A small spectrogram diffusion model, trained from scratch: 52083 training examples.
Rows from block 10, named by matrix and row number. Rows with one number belong to one neuron. Each number is 50 + 10 x the weight over its row's rms, rounded and kept within 0 to 99. All counts start at 0. After the name is the row's rms in percent of the matrix's.
# gate: MLP gate (model.blocks.10.mlp.gate.weight, 384x128), inputs 0-127
# fc1: MLP up (model.blocks.10.mlp.fc1.weight, 384x128), inputs 0-127
# fc2: MLP down (model.blocks.10.mlp.fc2.weight, 128x384, transposed), outputs 0-127
gate.332 090:50 60 50 77 50 50 32 50 50 29 50 50 50 70 62 50 50 50 37 50 57 55 50 50 50 37 50 26 38 72 50 50 65 29 50 50 50 50 50 50 50 50 50 50 50 50 52 43 38 50 31 32 65 39 50 50 34 50 50 50 23 40 62 62 50 61 52 74 50 50 46 50 40 50 50 50 50 50 50 31 28 40 43 65 50 50 50 50 50 32 41 33 50 50 50 50 43 50 50 50 50 74 66 50 50 46 24 43 64 50 50 50 50 48 53 40 45 37 50 50 50 37 50 73 50 50 37 50
gate.333 124:24 58 57 50 44 50 32 50 43 36 50 35 48 50 65 44 37 50 59 63 46 50 50 50 50 65 50 46 61 50 50 50 50 55 50 50 40 43 50 50 49 50 74 59 50 56 50 70 32 50 68 67 50 64 50 50 48 56 48 63 50 50 47 48 37 50 67 50 62 50 50 50 50 49 60 50 29 50 55 50 73 50 37 33 49 50 44 32 50 67 50 50 50 54 28 50 50 50 72 69 29 73 50 34 50 50 50 26 38 58 69 41 50 50 50 57 50 50 36 69 50 54 50 45 50 50 64 40
gate.334 105:50 64 50 50 50 29 50 50 33 30 64 41 61 37 63 17 58 30 50 39 50 58 36 39 38 60 50 50 50 44 50 68 46 50 50 50 50 50 43 50 44 50 57 50 24 50 30 43 50 50 65 50 50 50 27 50 50 50 50 57 32 64 50 50 50 50 59 62 50 66 69 55 69 60 50 35 50 50 67 50 35 65 55 49 50 62 50 65 50 37 36 46 61 47 50 36 50 41 50 50 42 38 63 38 59 58 52 37 39 40 50 50 50 50 49 37 50 34 50 50 50 50 72 50 57 44 50 53
gate.335 115:50 50 63 50 50 51 50 50 50 62 50 50 49 64 50 22 50 50 31 41 59 32 50 33 74 57 50 31 44 50 50 37 50 50 50 50 56 45 35 42 36 50 40 50 50 30 50 35 57 22 55 50 53 50 76 50 50 50 34 35 67 50 50 50 50 50 36 50 50 50 50 55 43 38 62 36 50 58 50 71 50 42 50 54 50 50 58 43 50 67 50 50 50 50 50 49 50 50 62 76 35 66 50 35 40 50 40 32 50 29 50 50 56 59 58 50 50 50 57 46 30 62 50 27 50 64 50 50
gate.336 085:50 50 50 63 40 53 50 45 41 50 50 50 40 50 50 50 92 50 50 61 61 50 50 62 50 50 50 50 50 58 50 50 80 50 59 54 33 59 50 50 50 56 50 50 50 50 50 50 28 43 62 41 50 33 50 50 50 54 23 72 50 50 50 41 50 50 50 60 50 50 50 35 50 63 56 50 50 69 50 50 52 50 50 50 50 27 51 31 35 32 60 50 61 50 34 50 70 50 64 74 50 50 35 50 53 50 45 33 50 32 50 44 50 65 41 50 50 50 35 59 59 41 61 50 42 71 50 50
gate.337 074:50 50 50 62 49 50 41 50 50 50 50 45 50 50 56 47 69 61 50 68 45 61 40 50 35 50 40 35 50 50 72 50 72 50 50 40 66 50 57 62 30 44 79 34 41 20 51 40 26 47 63 50 50 46 50 50 54 50 30 50 35 50 50 50 50 50 50 50 58 50 50 50 50 50 50 62 50 70 50 50 50 60 50 37 62 34 59 65 61 50 44 50 37 30 39 60 74 50 67 59 50 50 50 44 54 50 50 50 50 62 50 50 50 63 50 65 50 34 53 34 50 50 76 49 50 50 50 50
gate.338 086:50 40 50 70 38 50 50 50 38 47 50 50 50 62 50 50 45 50 75 38 50 50 29 50 72 50 50 50 50 44 50 80 50 40 50 66 50 31 41 29 34 50 31 50 50 58 50 60 27 50 59 32 50 37 73 50 50 58 50 45 50 50 50 50 50 24 77 50 50 50 50 50 50 50 50 37 38 50 50 50 60 50 43 50 50 58 67 50 47 50 41 50 50 50 50 12 53 50 50 50 50 50 45 50 50 50 50 50 58 32 61 50 57 50 50 50 38 68 39 50 66 50 50 50 50 50 50 70
gate.339 134:41 78 50 56 50 50 50 60 27 63 50 50 62 50 34 52 50 50 50 67 54 50 32 29 61 50 50 50 50 50 50 50 48 50 50 32 72 63 50 47 50 50 50 23 67 50 35 45 53 50 56 67 50 59 50 42 50 42 47 50 25 47 50 50 63 65 50 35 50 50 69 73 50 28 50 50 50 37 50 50 61 46 36 50 31 50 50 62 50 67 50 50 50 50 50 50 50 70 37 29 55 50 50 56 66 29 56 40 50 50 50 58 50 43 50 50 50 50 40 50 50 50 50 34 50 59 65 38
gate.340 076:50 45 39 49 50 50 50 50 50 50 50 47 33 62 65 50 20 50 59 50 50 13 50 50 50 47 65 61 50 50 50 41 17 32 50 50 54 40 50 50 50 50 50 50 50 64 50 50 61 50 50 50 39 50 50 50 73 39 50 22 37 38 69 35 50 50 40 50 50 50 50 50 61 50 50 26 60 50 64 34 50 50 50 50 50 50 40 55 50 50 50 50 50 50 50 63 50 43 50 28 50 50 61 50 50 50 50 50 50 63 50 50 66 54 50 50 50 38 64 49 27 50 70 58 40 50 22 44
gate.341 109:50 50 50 44 50 64 67 36 50 50 64 50 63 49 56 42 50 50 60 50 50 40 68 50 56 70 63 65 50 43 50 50 48 50 72 50 50 27 50 39 54 60 60 55 50 59 37 47 31 46 47 62 50 64 50 50 50 42 50 50 67 36 50 52 50 50 68 50 50 50 50 63 43 28 61 44 50 50 50 64 42 50 50 39 50 53 62 42 50 50 55 58 50 44 50 62 50 50 50 53 50 50 50 50 33 84 70 45 30 76 50 49 63 50 37 63 50 36 36 53 50 34 60 50 67 50 58 25
gate.342 098:45 50 73 42 40 38 50 38 50 50 56 50 50 68 56 50 50 33 30 35 50 50 50 50 50 50 42 50 50 58 44 50 40 59 50 50 50 65 50 50 63 47 50 50 21 42 45 50 50 34 50 50 62 37 50 50 50 39 50 32 59 41 50 50 42 67 65 43 66 50 50 35 60 60 50 32 76 44 50 50 55 27 50 41 62 50 50 53 39 33 50 25 38 50 30 50 50 56 30 50 38 64 50 59 76 40 50 50 50 50 50 50 50 31 50 33 50 50 33 66 50 50 50 51 50 50 58 50
gate.343 071:50 50 50 62 50 85 38 66 50 50 24 50 65 58 50 50 50 50 40 50 50 50 50 59 50 50 50 30 54 50 75 57 50 50 50 50 43 65 50 54 44 50 50 50 50 50 39 50 47 60 67 50 50 44 50 60 50 50 50 50 27 72 50 29 50 50 24 50 50 40 50 50 42 50 45 50 50 69 63 50 19 69 50 50 50 50 50 50 50 50 65 50 50 49 57 50 67 50 67 50 59 50 64 50 50 50 47 50 50 73 42 50 35 71 69 66 60 50 50 50 50 50 50 63 50 68 50 50
gate.344 097:50 50 50 37 70 50 60 50 38 64 50 50 50 50 55 41 50 29 50 63 50 50 50 50 50 69 32 50 50 59 50 50 50 50 50 37 50 50 50 61 50 50 50 62 36 66 56 29 50 35 64 50 71 50 41 35 50 50 46 62 50 33 50 50 50 63 50 50 50 24 50 58 50 59 33 56 84 50 50 60 40 50 65 50 44 36 50 50 29 50 65 50 49 50 63 71 70 63 50 50 43 50 65 54 50 50 50 33 56 50 50 50 66 50 50 55 50 50 51 50 66 50 50 50 71 29 50 33
gate.345 093:38 60 49 50 55 62 50 50 35 50 29 50 50 59 22 75 50 32 55 37 50 50 37 50 30 50 62 61 45 50 50 42 38 40 50 63 50 47 50 36 61 43 48 50 50 35 57 35 70 59 50 50 35 40 61 50 36 50 50 50 50 50 57 50 50 50 55 50 50 49 35 50 50 50 50 50 72 45 50 64 61 40 50 50 38 50 42 50 50 50 50 50 46 50 50 80 28 24 50 25 39 50 50 50 46 67 50 54 50 30 49 66 50 50 50 50 50 69 50 50 50 50 71 50 50 50 61 64
gate.346 105:38 49 60 60 34 50 50 50 42 38 59 42 65 50 59 50 50 50 46 56 50 50 50 31 34 28 50 35 50 60 50 59 66 62 28 50 50 50 33 35 50 32 50 50 50 50 50 50 43 30 65 50 50 50 50 46 68 50 50 40 50 67 31 41 50 70 50 50 50 34 61 51 64 80 42 50 53 57 50 61 49 50 50 50 50 50 42 50 50 35 50 71 50 50 50 50 40 50 59 52 50 50 61 56 46 50 77 26 62 64 69 50 54 70 45 64 50 54 50 48 50 50 69 44 51 60 57 58
gate.347 099:65 57 50 50 50 42 50 50 57 33 50 37 66 52 50 50 63 42 22 39 50 72 50 50 50 32 50 50 39 42 50 50 50 42 50 57 43 50 13 35 50 50 59 50 39 34 32 35 50 50 42 38 50 50 50 37 50 31 50 50 42 50 50 58 58 45 67 50 50 50 43 50 50 60 68 50 55 50 49 45 50 47 42 67 50 57 41 64 53 18 50 50 60 43 64 59 50 50 42 42 53 50 50 63 55 50 50 31 66 50 50 76 41 57 66 38 69 43 57 37 52 50 50 50 60 50 50 50
gate.348 104:50 50 51 33 68 75 62 50 26 50 53 50 50 50 50 53 57 50 39 33 42 50 36 50 43 50 50 31 50 64 38 32 50 50 61 50 50 50 56 50 50 49 50 72 50 50 50 50 38 33 50 37 50 33 30 47 52 50 61 44 50 50 50 50 64 50 36 35 32 71 46 50 27 43 50 34 50 62 26 28 32 65 50 50 65 52 50 50 50 57 68 44 50 50 50 50 50 40 37 61 52 36 63 33 50 50 50 38 62 50 50 44 55 50 50 50 50 50 33 50 71 53 50 50 50 53 56 42
gate.349 081:26 35 71 50 58 62 50 61 41 50 50 54 60 50 50 50 39 50 50 50 22 50 50 50 50 39 50 50 50 50 58 79 50 50 50 50 50 50 50 47 50 50 50 50 19 34 33 50 50 50 39 53 64 41 50 29 56 66 50 50 50 50 50 38 69 50 72 50 71 50 50 50 35 50 50 38 50 65 50 50 50 35 50 50 51 50 50 65 50 50 55 50 56 40 50 50 50 67 61 50 69 50 50 66 51 58 50 49 74 65 50 50 70 50 50 63 50 50 25 36 50 50 63 50 63 37 50 50
fc1.332 087:50 50 42 50 50 69 50 50 63 64 50 50 50 50 17 38 50 35 62 50 41 29 55 50 55 41 77 57 56 50 50 26 50 69 68 50 50 50 50 50 60 50 50 78 50 50 50 34 50 74 38 50 39 61 65 50 50 50 50 50 52 50 74 50 50 50 50 50 50 50 50 72 50 50 50 50 50 54 50 55 50 30 47 56 49 60 50 34 56 62 50 65 40 50 55 47 50 50 50 50 50 38 50 33 50 50 50 50 61 67 72 56 50 72 50 50 37 50 50 73 62 50 50 50 50 50 67 50
fc1.333 098:50 59 70 50 49 34 50 50 41 50 46 65 50 37 50 48 26 50 50 50 50 50 68 50 50 50 50 59 34 50 50 50 50 33 61 49 50 50 50 50 50 61 58 50 50 50 20 32 39 50 73 57 50 50 34 31 69 47 50 59 50 51 50 36 28 38 68 59 50 19 50 62 63 68 50 50 50 63 50 50 50 50 31 50 50 50 50 51 50 50 50 50 50 50 46 50 68 50 50 50 50 35 50 50 50 38 50 50 68 34 34 50 50 47 29 68 68 50 42 50 37 50 67 50 60 44 61 50
fc1.334 122:50 50 69 69 59 38 50 60 44 50 50 50 53 36 50 30 50 28 50 50 50 50 50 50 56 50 50 50 46 56 56 65 50 59 41 46 50 55 37 25 37 24 63 50 50 66 50 50 57 50 58 37 53 50 38 36 72 50 50 54 50 50 50 50 50 50 50 50 68 75 50 50 69 54 62 38 50 55 53 57 50 50 31 65 66 50 50 50 50 50 54 50 59 44 45 50 39 41 57 30 43 50 52 50 50 40 43 29 50 44 50 43 34 61 61 50 28 32 50 24 50 47 68 50 50 50 28 50
fc1.335 117:50 60 50 50 50 50 44 40 50 50 36 39 50 50 56 50 42 23 50 42 50 37 50 50 62 56 50 50 36 58 32 50 50 29 36 50 55 50 50 50 50 68 50 38 50 39 58 50 68 50 56 86 58 50 70 46 50 38 32 28 50 50 68 32 50 45 38 50 50 58 50 61 42 50 50 37 50 50 50 50 61 50 50 55 61 63 73 40 67 55 57 50 67 41 44 39 50 50 58 50 33 50 61 43 41 50 38 50 50 34 50 66 70 50 50 50 50 50 71 28 50 50 50 56 46 59 61 59
fc1.336 094:35 50 59 50 50 65 63 50 72 50 35 42 50 55 50 50 86 58 32 60 50 60 50 35 56 40 50 50 50 63 50 50 50 50 50 50 50 50 50 50 50 50 50 31 39 47 64 67 50 50 50 50 48 50 48 60 50 29 43 50 50 31 50 50 35 50 50 50 38 25 50 64 75 64 62 51 42 61 11 50 57 39 50 50 50 36 50 36 50 29 69 65 50 50 50 50 50 50 50 50 38 58 40 50 39 51 50 50 52 50 50 50 51 57 50 50 36 50 40 38 50 35 50 54 47 58 58 37
fc1.337 100:35 54 71 50 50 58 52 50 70 30 50 56 48 50 50 50 50 50 50 60 50 50 50 50 50 63 65 56 50 50 50 13 50 50 32 50 50 50 78 50 57 50 50 50 66 50 51 50 43 49 45 50 39 24 45 50 36 68 50 50 50 32 63 50 57 50 86 40 65 47 57 67 47 50 50 50 61 44 50 41 33 45 60 50 50 50 42 50 50 50 33 35 50 62 63 50 31 38 50 40 67 50 42 53 50 58 50 50 50 50 60 50 41 50 40 58 41 50 50 50 50 50 69 50 50 41 74 50
fc1.338 100:50 60 50 50 47 50 50 50 30 50 63 50 46 48 72 42 50 63 50 41 50 65 50 38 50 50 50 50 28 50 62 39 50 50 50 69 50 35 50 42 50 65 40 45 56 50 63 50 50 50 39 50 50 68 50 39 33 50 50 50 50 75 61 50 38 64 48 70 76 58 50 68 49 50 50 35 65 36 50 62 58 50 31 55 50 50 61 50 50 37 50 27 50 50 52 70 49 50 32 46 38 31 50 50 31 57 50 42 69 50 38 47 48 41 59 49 49 50 50 50 44 50 50 40 50 27 65 35
fc1.339 141:49 81 50 61 50 82 35 50 42 52 44 50 50 50 38 50 64 54 40 64 50 67 35 37 50 55 50 50 50 50 52 50 58 50 43 26 67 50 50 62 50 39 50 50 65 43 50 50 42 24 54 50 38 50 50 50 66 39 50 50 32 59 70 68 67 66 45 50 50 50 62 50 41 20 50 50 50 44 50 65 37 42 41 40 40 50 50 44 50 50 50 50 48 50 50 50 47 64 50 50 65 61 50 58 61 25 35 39 45 50 50 57 43 47 52 50 41 50 38 50 39 50 54 43 50 63 50 48
fc1.340 086:50 60 50 50 50 41 50 58 38 50 50 50 50 47 50 50 50 53 50 50 47 50 27 44 72 40 50 57 50 65 69 50 66 50 32 50 43 66 37 50 50 50 50 69 50 57 50 50 50 60 50 50 50 50 27 57 30 21 57 50 50 46 50 38 70 50 50 50 55 50 50 26 40 65 68 50 50 67 54 50 60 50 75 28 53 72 44 50 50 28 50 33 50 50 39 50 40 55 50 50 50 45 55 44 50 50 50 32 72 50 50 30 49 50 43 62 50 50 50 50 50 36 54 50 74 50 50 44
fc1.341 081:58 50 43 45 37 53 59 55 60 50 53 50 50 50 67 70 50 50 50 50 35 62 50 45 50 50 41 71 40 39 44 50 50 50 50 50 50 59 50 63 50 65 34 50 50 50 38 50 57 50 42 50 50 50 61 48 38 29 66 50 50 50 67 64 38 50 61 67 50 50 50 45 50 50 57 42 50 50 50 34 20 50 50 54 77 70 52 24 63 35 53 36 62 56 50 50 62 50 30 50 71 50 50 50 50 29 66 58 41 28 40 50 50 50 50 32 50 66 50 39 68 50 50 50 50 62 50 50
fc1.342 105:40 50 50 50 50 50 58 50 49 50 50 50 45 50 50 50 57 51 71 59 67 40 58 50 63 34 50 58 64 50 56 55 50 22 46 50 50 50 66 31 50 71 50 50 50 73 50 50 26 45 50 50 40 58 50 50 50 50 50 77 50 50 70 50 50 55 24 57 50 44 55 50 36 45 50 39 33 51 50 56 35 67 50 62 50 35 50 37 50 50 50 50 45 50 50 50 45 64 65 33 81 50 44 40 50 29 47 50 50 50 50 32 58 50 39 64 59 30 40 36 50 52 54 37 44 50 47 50
fc1.343 111:50 36 63 50 54 50 78 44 36 50 50 51 59 35 50 38 50 50 50 57 50 50 37 25 64 50 48 50 50 33 39 50 54 47 50 50 38 43 36 52 59 50 46 65 51 39 35 50 50 50 40 22 50 53 60 59 50 36 50 42 50 34 50 61 50 72 44 58 62 56 40 37 45 50 72 61 32 42 47 50 61 50 50 39 23 50 50 50 50 42 67 56 50 50 51 38 50 50 50 50 39 50 50 43 50 65 50 50 50 50 50 50 50 52 22 57 70 50 50 50 50 31 70 50 71 65 57 47
fc1.344 088:50 58 50 37 70 50 20 50 46 30 67 50 50 50 50 38 58 34 56 50 50 50 50 50 34 50 32 50 48 50 50 35 50 38 50 50 76 50 56 50 50 50 50 50 40 54 50 25 50 50 63 50 50 26 50 56 50 50 34 50 50 50 62 50 50 61 50 50 63 50 50 41 29 50 56 50 50 55 37 66 50 65 64 29 36 41 42 65 32 50 35 50 32 60 28 57 51 50 59 50 42 69 50 43 50 50 66 33 50 39 50 43 60 50 50 58 50 23 50 50 39 45 50 56 50 53 50 50
fc1.345 093:50 50 39 12 50 68 50 62 50 50 57 39 50 39 52 50 50 50 70 43 34 50 50 50 63 50 40 50 50 50 70 38 50 50 63 50 69 64 50 50 63 60 59 49 50 50 50 50 41 50 50 50 39 61 62 50 50 50 50 50 57 50 28 54 50 37 50 50 66 73 50 50 50 37 41 50 50 50 50 50 60 40 39 50 50 56 53 50 50 25 50 60 59 50 50 40 32 68 50 35 50 58 50 50 66 67 50 50 28 22 50 50 43 50 50 50 50 67 50 50 51 62 50 80 50 50 64 50
fc1.346 073:56 50 68 50 57 50 50 50 50 50 39 50 76 72 50 50 63 50 38 65 55 50 50 50 34 42 50 50 50 60 75 62 75 50 50 60 50 50 30 27 50 41 71 50 50 50 50 28 38 34 50 50 29 70 38 50 50 61 50 51 50 54 34 50 50 50 50 44 50 50 50 78 50 66 71 38 50 50 43 50 50 46 40 50 56 50 44 40 50 50 50 50 36 66 50 50 33 50 39 48 50 50 26 37 50 50 50 50 50 50 57 50 57 68 50 64 50 50 64 33 65 50 50 44 50 50 50 50
fc1.347 080:60 50 50 62 61 61 34 55 50 44 19 57 50 50 32 50 50 50 50 60 50 50 50 36 50 50 62 50 50 50 50 50 39 50 37 50 33 74 45 50 50 64 49 50 27 69 45 36 50 41 50 40 50 50 50 74 50 50 51 50 50 65 43 64 83 50 57 50 50 50 50 57 37 50 69 50 64 79 39 50 50 50 50 50 72 50 50 27 56 22 50 50 63 50 50 56 50 50 37 50 50 50 50 50 71 50 50 50 59 50 50 50 50 50 50 50 50 50 50 50 35 50 50 50 70 50 50 36
fc1.348 062:85 50 50 50 50 50 50 50 37 50 50 74 50 50 50 31 50 50 19 50 34 50 42 50 33 71 50 50 50 50 34 68 50 50 50 50 50 50 50 50 50 61 50 50 50 50 47 50 29 36 50 40 50 34 30 50 55 50 79 50 50 50 50 50 40 50 29 62 25 50 50 38 50 50 50 50 50 53 50 50 50 50 58 50 50 62 50 35 50 48 50 50 50 50 50 50 50 50 34 50 50 32 50 50 63 77 50 73 50 50 37 50 50 80 50 50 50 50 50 62 50 65 50 50 50 64 50 50
fc1.349 095:50 50 50 50 40 50 57 50 33 58 49 50 42 54 60 50 33 50 50 59 40 38 50 50 46 39 44 47 31 44 50 64 69 50 40 65 33 50 50 56 66 50 50 50 62 43 50 41 50 61 63 63 50 50 50 50 55 50 59 37 33 50 50 50 50 61 47 44 31 50 50 50 50 36 43 50 50 59 50 50 29 50 73 79 72 61 50 50 50 36 50 50 84 43 50 50 59 70 50 38 38 50 50 50 50 65 38 50 50 50 50 50 50 36 50 50 50 80 35 50 50 35 62 50 72 36 50 50
fc2.332 091:49 50 54 50 42 51 50 50 50 50 50 50 54 50 80 50 43 72 50 41 50 50 70 38 50 73 50 50 50 50 62 45 50 50 50 36 43 45 38 36 50 43 50 50 50 38 42 50 50 50 72 50 50 58 50 59 50 30 50 54 50 50 50 53 63 61 50 65 50 50 41 50 56 50 50 39 53 77 60 46 31 56 50 48 23 64 41 59 45 50 75 50 58 65 39 20 50 50 65 34 50 50 58 60 63 50 50 34 50 56 50 53 50 63 50 50 50 50 39 43 39 24 43 30 36 50 40 57
fc2.333 106:48 50 50 35 50 50 36 55 50 43 50 50 34 50 35 44 40 67 50 51 50 50 55 53 50 50 50 37 58 45 48 31 69 46 40 51 74 40 54 44 50 50 32 50 50 50 50 73 50 41 50 62 50 33 50 50 34 50 60 38 50 50 50 74 50 50 70 42 50 79 50 69 50 50 50 62 50 50 31 50 58 50 34 70 63 50 50 50 50 32 50 45 57 50 66 68 45 41 35 50 50 21 47 66 55 54 38 52 34 44 58 43 39 62 42 50 58 27 50 49 50 40 50 47 50 50 50 40
fc2.334 099:29 58 43 38 50 50 51 60 63 46 50 34 37 50 75 50 50 50 50 50 50 61 50 42 50 31 38 50 68 50 42 50 58 71 50 50 40 50 53 38 62 68 41 50 50 50 54 50 50 50 35 55 50 54 61 64 50 40 50 50 61 50 50 60 50 43 50 50 50 27 71 50 50 38 70 50 32 50 36 57 54 40 45 54 50 50 79 49 50 50 50 52 50 39 50 50 35 31 50 59 50 50 50 77 25 57 26 50 50 50 50 50 50 50 47 64 50 50 50 50 32 58 50 50 50 59 79 50
fc2.335 108:44 50 51 50 32 41 34 48 39 41 50 48 50 50 50 27 62 47 50 50 50 50 79 50 50 41 50 50 70 47 50 50 50 44 50 50 50 57 46 67 50 50 50 50 36 39 50 50 50 50 64 50 74 35 67 50 50 58 45 54 46 50 50 50 50 50 36 50 35 50 50 50 50 50 64 41 50 66 42 50 50 50 67 54 21 61 76 50 50 50 50 50 29 64 48 31 50 39 50 38 41 56 32 27 50 35 40 38 42 69 50 50 50 38 59 50 50 50 70 50 68 31 50 59 50 65 47 50
fc2.336 098:41 50 62 46 64 50 50 50 50 50 50 34 50 40 56 50 50 42 50 63 57 68 50 40 39 50 50 35 50 50 50 50 90 65 50 64 50 50 61 50 43 45 54 50 45 38 50 50 72 51 39 39 50 50 40 50 58 50 47 50 43 50 74 50 37 50 50 32 50 50 55 56 61 60 75 50 38 28 50 50 71 60 50 50 50 35 67 50 50 70 72 30 61 50 50 56 50 52 50 32 58 50 73 56 50 50 36 56 53 56 50 37 50 50 50 50 50 54 36 50 35 58 50 44 50 50 50 26
fc2.337 095:42 72 50 50 40 74 50 53 50 50 61 50 57 66 59 50 50 31 30 50 29 32 50 37 50 34 28 50 50 50 27 50 50 50 50 50 50 50 54 30 50 60 43 50 25 41 38 50 50 50 50 47 25 50 50 50 63 52 50 50 50 54 50 30 50 50 67 55 50 50 50 65 66 50 50 59 50 56 43 50 50 50 63 39 38 64 59 50 83 50 51 44 32 50 50 50 36 45 50 50 32 50 50 50 50 61 36 45 50 50 50 50 37 50 50 50 34 50 36 50 57 65 50 50 58 39 69 48
fc2.338 087:50 32 50 50 50 50 50 50 50 46 50 50 50 72 50 50 50 50 50 50 31 38 50 52 50 50 69 50 30 50 42 50 19 50 47 50 58 38 48 50 53 36 50 75 58 50 65 68 50 50 24 66 50 50 42 63 50 50 69 50 62 43 50 74 50 50 50 50 50 36 59 61 50 50 50 50 50 41 50 50 57 38 40 66 70 50 59 50 50 50 50 50 50 35 50 50 57 78 29 50 23 57 35 65 57 42 57 56 50 50 50 50 45 50 53 50 59 62 50 69 50 49 65 50 50 48 50 28
fc2.339 136:42 36 41 54 69 50 50 55 50 36 50 59 50 49 57 50 50 27 64 53 50 50 56 50 27 63 50 53 30 50 47 50 30 50 55 50 50 50 50 59 34 50 50 31 62 48 50 50 69 50 62 41 34 31 50 62 50 77 50 50 50 69 50 50 60 50 50 61 50 50 50 54 28 60 40 50 57 41 50 46 60 50 42 69 50 47 50 23 50 23 50 39 50 50 50 46 50 50 58 75 33 50 50 34 40 50 50 29 50 50 50 50 50 70 50 50 50 30 50 50 38 50 50 50 50 50 47 35
fc2.340 088:65 50 36 50 45 58 42 50 42 50 59 50 50 47 50 50 28 50 33 39 50 50 24 50 50 50 43 70 50 50 50 53 50 31 62 40 53 71 41 50 50 50 50 50 50 50 64 50 54 35 50 50 50 50 50 60 50 50 50 50 50 50 50 50 28 50 50 47 50 50 73 50 33 50 32 76 50 50 50 40 34 50 50 31 50 50 66 50 50 50 50 62 50 50 23 50 50 50 50 76 57 50 66 50 50 50 41 37 58 50 50 50 61 50 58 37 50 50 82 50 23 50 53 40 29 40 39 50
fc2.341 099:50 35 70 61 42 50 50 56 55 50 50 69 50 39 43 59 50 79 37 36 61 44 50 38 50 72 50 43 53 58 42 63 65 50 52 33 50 50 67 61 50 59 51 41 32 63 74 41 41 50 60 39 32 40 43 50 58 59 56 50 50 37 50 50 50 39 50 50 43 64 29 50 70 50 50 50 44 45 50 59 54 38 50 65 50 50 50 50 57 56 50 50 50 50 50 50 50 67 53 50 58 73 50 50 50 50 44 33 25 68 50 49 48 29 50 41 44 49 40 36 52 50 63 57 50 65 50 66
fc2.342 090:50 50 61 48 53 53 43 58 50 50 50 30 17 50 52 50 50 50 42 50 44 50 76 50 76 50 30 50 30 42 62 50 61 50 50 50 53 50 50 50 50 60 50 46 50 50 61 50 50 50 36 50 41 50 50 33 50 50 40 50 50 59 50 67 50 49 56 71 62 50 39 50 50 54 50 50 50 50 40 50 30 50 50 50 68 50 50 61 69 30 50 50 68 50 50 65 50 50 10 60 50 65 42 78 50 50 52 40 47 50 50 79 47 50 50 54 50 50 49 57 61 56 50 56 50 50 50 62
fc2.343 099:50 33 59 35 50 54 67 50 50 39 50 50 50 47 40 62 50 58 50 50 50 50 46 33 32 50 41 50 50 56 50 50 76 41 50 50 50 50 50 61 37 63 50 71 32 56 50 50 50 58 80 50 62 51 50 50 57 59 50 50 59 50 50 43 50 50 56 40 50 50 29 36 66 50 65 41 58 62 38 50 59 50 50 50 50 50 50 61 50 77 81 50 50 68 44 38 31 50 63 54 46 38 56 50 31 39 50 56 50 52 50 38 50 66 50 50 37 50 48 50 40 69 50 59 50 50 73 34
fc2.344 092:50 40 50 50 21 50 50 50 59 50 62 50 50 50 50 33 41 50 40 50 50 43 50 50 50 46 50 50 50 33 50 50 50 50 37 56 50 59 50 50 60 50 50 39 50 50 50 26 50 50 50 32 50 32 50 50 50 50 47 50 50 50 50 50 50 50 38 50 50 80 41 21 50 50 43 50 50 59 50 50 40 50 50 70 69 50 50 50 42 28 56 50 37 79 46 50 69 46 50 50 40 34 63 50 50 50 50 50 50 72 29 50 34 50 63 50 50 33 71 60 50 50 43 50 22 50 73 42
fc2.345 099:50 50 35 44 50 29 44 50 50 59 50 35 50 50 50 50 66 50 50 60 50 50 50 63 16 50 60 50 66 50 50 34 59 50 61 61 50 40 65 61 50 61 50 69 69 46 30 50 50 63 50 59 50 50 44 54 66 50 68 48 38 50 50 44 72 76 50 50 33 50 50 50 31 50 29 50 50 39 36 50 50 50 53 26 50 36 50 50 50 66 59 31 48 50 50 43 58 44 40 37 50 63 50 71 50 50 64 55 43 69 50 50 37 50 63 50 50 48 56 50 38 50 65 50 50 50 50 48
fc2.346 108:50 50 50 50 50 50 26 50 63 71 32 52 50 64 50 50 50 50 63 50 40 50 50 38 59 61 50 50 68 50 50 50 50 73 55 50 50 50 40 50 50 50 50 50 62 55 46 25 50 50 43 50 64 35 66 50 53 45 50 42 22 50 21 59 58 37 50 60 50 50 60 50 50 30 61 50 34 57 50 56 69 51 59 44 43 50 50 36 37 32 50 50 54 68 46 50 50 50 50 29 50 50 50 50 50 38 55 68 50 50 74 50 50 22 50 34 36 50 43 50 50 50 50 50 50 50 32 50
fc2.347 094:50 50 38 74 29 67 50 45 50 58 59 50 64 50 43 64 50 28 50 50 37 50 63 43 50 50 41 50 63 46 52 44 47 50 52 50 50 50 50 54 50 50 50 55 53 63 50 22 50 46 71 50 71 50 50 48 50 50 62 50 50 50 51 27 50 63 63 50 50 38 50 50 55 50 70 45 79 62 50 50 50 39 65 52 50 50 69 50 50 42 50 49 50 71 50 25 50 34 50 50 44 40 50 20 50 60 38 50 50 50 50 40 50 23 50 50 50 56 48 51 50 50 46 52 59 25 50 45
fc2.348 094:50 50 57 50 50 50 50 47 70 38 58 62 50 55 50 50 50 25 49 47 70 61 50 51 50 50 72 50 50 60 63 58 50 40 37 44 50 54 36 52 56 50 45 46 58 50 50 28 65 50 87 30 50 50 50 55 53 30 56 60 50 33 50 50 50 76 40 50 50 39 67 50 44 50 50 50 56 50 50 58 50 42 50 50 50 37 50 50 50 67 72 50 74 64 66 50 50 40 50 53 59 32 47 50 50 50 50 75 50 50 70 39 50 59 31 50 50 50 50 35 56 50 35 50 50 50 50 50
fc2.349 104:50 50 50 50 58 65 50 50 75 68 50 50 54 86 50 57 63 43 26 33 47 50 50 50 65 50 50 30 64 50 50 57 26 50 50 60 65 50 50 50 50 50 50 50 62 50 50 32 50 40 63 68 50 50 65 37 50 50 58 50 50 18 35 50 50 50 42 50 46 59 50 50 62 50 56 40 36 31 47 50 70 50 50 66 43 50 58 26 50 50 38 50 50 50 50 50 40 50 56 57 50 50 50 50 49 55 77 50 50 50 55 42 52 50 50 50 50 42 50 50 50 36 50 55 71 67 52 50